config.toml
arch = "jasper"
model = "audio frame classifier"
dataset = "drum patterns on synthesised drum kits"
train_examples = 26041
n_mels = 40
hop_length = 160
input = "mfcc"
spec_augment = false
win_length = 512
num_classes = 13
output_stride = 2
norm = "groupnorm"
activation = "relu"
weight_standardization = true
channel_attention = "se"
depths = [3, 3, 3, 3]
kernel_size = 9
stem = "single"
widths = [128, 128, 128, 128]
init = "trunc_normal_002"
residual_init = "scaled_by_depth"
optimizer = "soap"
beta2 = 0.95
lr = 0.0032
beta1 = 0.9
shampoo_beta = 0.95
eps = 1e-08
precondition_frequency = 25
max_precond_dim = 512
merge_dims = false
one_sided = false
adamw_lr_other_params = 0.0025
grad_clip = 0.5
cautious_weight_decay = true
steps = 16900
batch_size = 64
epochs = 41.5
lr_schedule = "cosine"
final_lr_fraction = 0
warmup_steps = 1690
weight_decay = 0.02
adamw_weight_decay_other_params = 0.01
Rows from block 9 of a small audio frame classifier, named by matrix and row number. Rows with one number belong to one channel. Each number is 500 + 40 x the weight over its row's rms, rounded and kept within 0 to 999. All counts start at 0. Numbers have three digits each.
After each channel's rows are labels from the 100 clips, of 14976, where the channel reaches its highest value: "responds to" is what is common among them. Only what is clearly more common there than usual is listed. The data: drum patterns on synthesised drum kits. In brackets: how many of the 100.
# convs0: first width-9 conv (model.blocks.9.convs.0.weight, 128x128x9, standardized in use, each kernel summed), inputs 0-127
# convs1: second width-9 conv (model.blocks.9.convs.1.weight, 128x128x9, standardized in use, transposed, each kernel summed), outputs 0-127

convs0.119:547573501533531565523503520510566510545460526530488480492498428502505557456498486420413483507544532490479526496533470460533524412490471546467528543482560538522408547490470483440496485506553434496496518450585452529431499546453504499511482522522500518473497472479475478521512557540596507493454541465456519523528410525523457554483471518524529377486533457440504474541472540468504519507418
convs1.119:496443518419518508489494467517441467504481497453481469495511484500470496483439398493575524527525475448499504431431450503454452474581472467509520518517483530478492430478443479510505494532390519450500555533515450519563514556526471499516524537488532479503556504552453535533523459485491568524442479435520435452502552437471578451448499578458518550529511502511454519556507537597465500545531
responds to: high tom (49)

convs0.7:478519519435517519551466465508503444521445487500467482543494506594464490603491454539527444476524456551470487560538469509478512380566539448440522471469480538458518488457466533511423474436497490552447491497590586520500445488430510516481514489458572525491563496556491504492498535508542619491447444540551458561486473477529504501486493480482492526472507497499503469461521501566531531531513
convs1.7:524509512512486558451557464513463523501490488484487519503525481537510445462533463492468484520507520425559504435430501589528497546515505490533540460539481459596444518488578484469582478469468490405567466468517446504500561519534486506497456549516477528454475530520420522523457502549518487586496557490433475403463465531455487550554500480512535474557586489488470445561517455547534528511539
responds to: bossa nova (70); tempo: 130 to 140 bpm (43); pattern: half-time (29)

convs0.1:462489475495573533514573587536547538586550511446522536498522448523509555453494436584459448544555551468436463502471498452512536526481521482460468430521503482461501499544513512454555484501510436430515474438520506530499579553458508507531530469462548541525430487569515543517547573460543511486484496469595518540435465475470519468525485515492517441441464455552509466485494523439504511540483
convs1.1:537458503512517582520432505549452531506469501479561472508534513518555504585511474496579441551483487530565535496503500485504493495562503466536498519521524422566459590449579497486573538516513527495485469424576429491490456446530490512507532513424494525508479486508475511505494515533495545467452522460463460438516471498533595520565425542490523534499542572532486391534492512541527551508520
responds to: bossa nova (65); half-time (31)

convs0.25:541489569490470550574467501567485476516488525527468509455433490481567533444543519518451466532422514510528571544467492415515491531571630539477490453556427468562509511495495431494462575532539535499503519388474523480475497520460477501492503517458470502473509515561448493546550504538473566504521465504499475496512574536504452498457534558511478555511479431459445462466444492505509533498494
convs1.25:448417521529517502487511456477459539507537620466458541513573511511517489514540544525470484492502467554448510495498562499528502473523445479512479496496577569539519512498476541428514548589502510487464516496466473477554527484541512434491454476524539471507549534564518545439536561451437474504427563453580466548504545505495470455467544502450492551472528421464461487514504502457410529569533
responds to: high tom (84); tempo: 80 to 90 bpm (40); tempo: 90 to 100 bpm (30)

convs0.12:457530507493476473499445525448581453449537506470550486524549450515457475518469438433520465540512519536493463516502434493461486480510514529430528515484495475494452518454515469502563450462464434515539491469626576545511564525481522553464537481465550436490505535492556460381454508535521504525455511477503487473503524496624572513461475498494458545473446500517545498511519527538487422547477
convs1.12:469479513534489521496479507507454493471410532541475511471518554485559483467473486506533539561466495449522385449491504530543444556409496489495514481425487490528476477553522515438440438431457475475488523489536458494539519500572545457554497582492469508502504522495392482486527504532496533515434533470463506454519434473481526457538502506444524512488574497508491518506523397475422528603532
responds to: bossa nova (50); half-time (36)

convs0.111:561509463527497545459445464449471576590545480510521541519533498478488527482532525513550565460468473541464524459556496608476502487497519509511481524584489556381500496506470541508494498470503502502492497536417515455515481518581487510483515568510430467489492453469503459531489434463498498405489526538570487560496554480397434479431473496545519503515524494528438558459509510494535475554516
convs1.111:506499434515492433468462451448540450450451510453502605533538509475485508450527504512460505475590487459558521441436421533468484485518461479496495498462402609474460511519519509453521438476467475540486554476513429541539505489521499433528512456525532539545503474526485495522462538549472523529497504480467621505495530502424457510508460488486544543554554569463453542512448477519539501524486
responds to: march (87); snare (85)

convs0.0:470478523525492477471487515523528537504516505520550482508494492512526493567469464480513561590519511469505597511483463504516446486471434500506526536476544478586505491421514499488466410533476496481526491591550566585504472516528497540578507524436498487492500494486524459497520439497567503488506520568422409435480460501409461521561500428460520462505469515430547484551421422536509514512488
convs1.0:446425595565602546539595593506479492505531494518553564461492503513546525471530506517578553579550472503573502513498500486455544495452511511456517434437497448489487518421507451448437486512438467557468496539517501492544546543552521535505481558501540486481479509509544523497537487502527517436499449481492534529529485500491500522463518539484526467531477493493425512452501508533425551523582
responds to: bossa nova (51); half-time (41)

convs0.55:557535464561511502521526561545584569457514506474512448479479559507522499516499501611457512559523486509484417473513471456468484550513472498518517511523465511494416529471509474470516496459432541532523496489561441507487511498488550465520476495521530470551465442402524461529483500505484511528514500488529519507462534483491522552528403489585459510454469481472471501452358490600560554522469
convs1.55:550515386454443467484447487463511432505507408506467511544440486508449541536440418506479502471478505533544506534482540480535523522505501499466529513534477502477474544517480525548414459528557532518436528509463458504479527513445460492455518466516480556449520489528540524521421552599403478475561495524506516529519517539487521551540532436523450511480560479474439501531444444406490463484469
responds to: march (61); tempo: 140 to 150 bpm (26)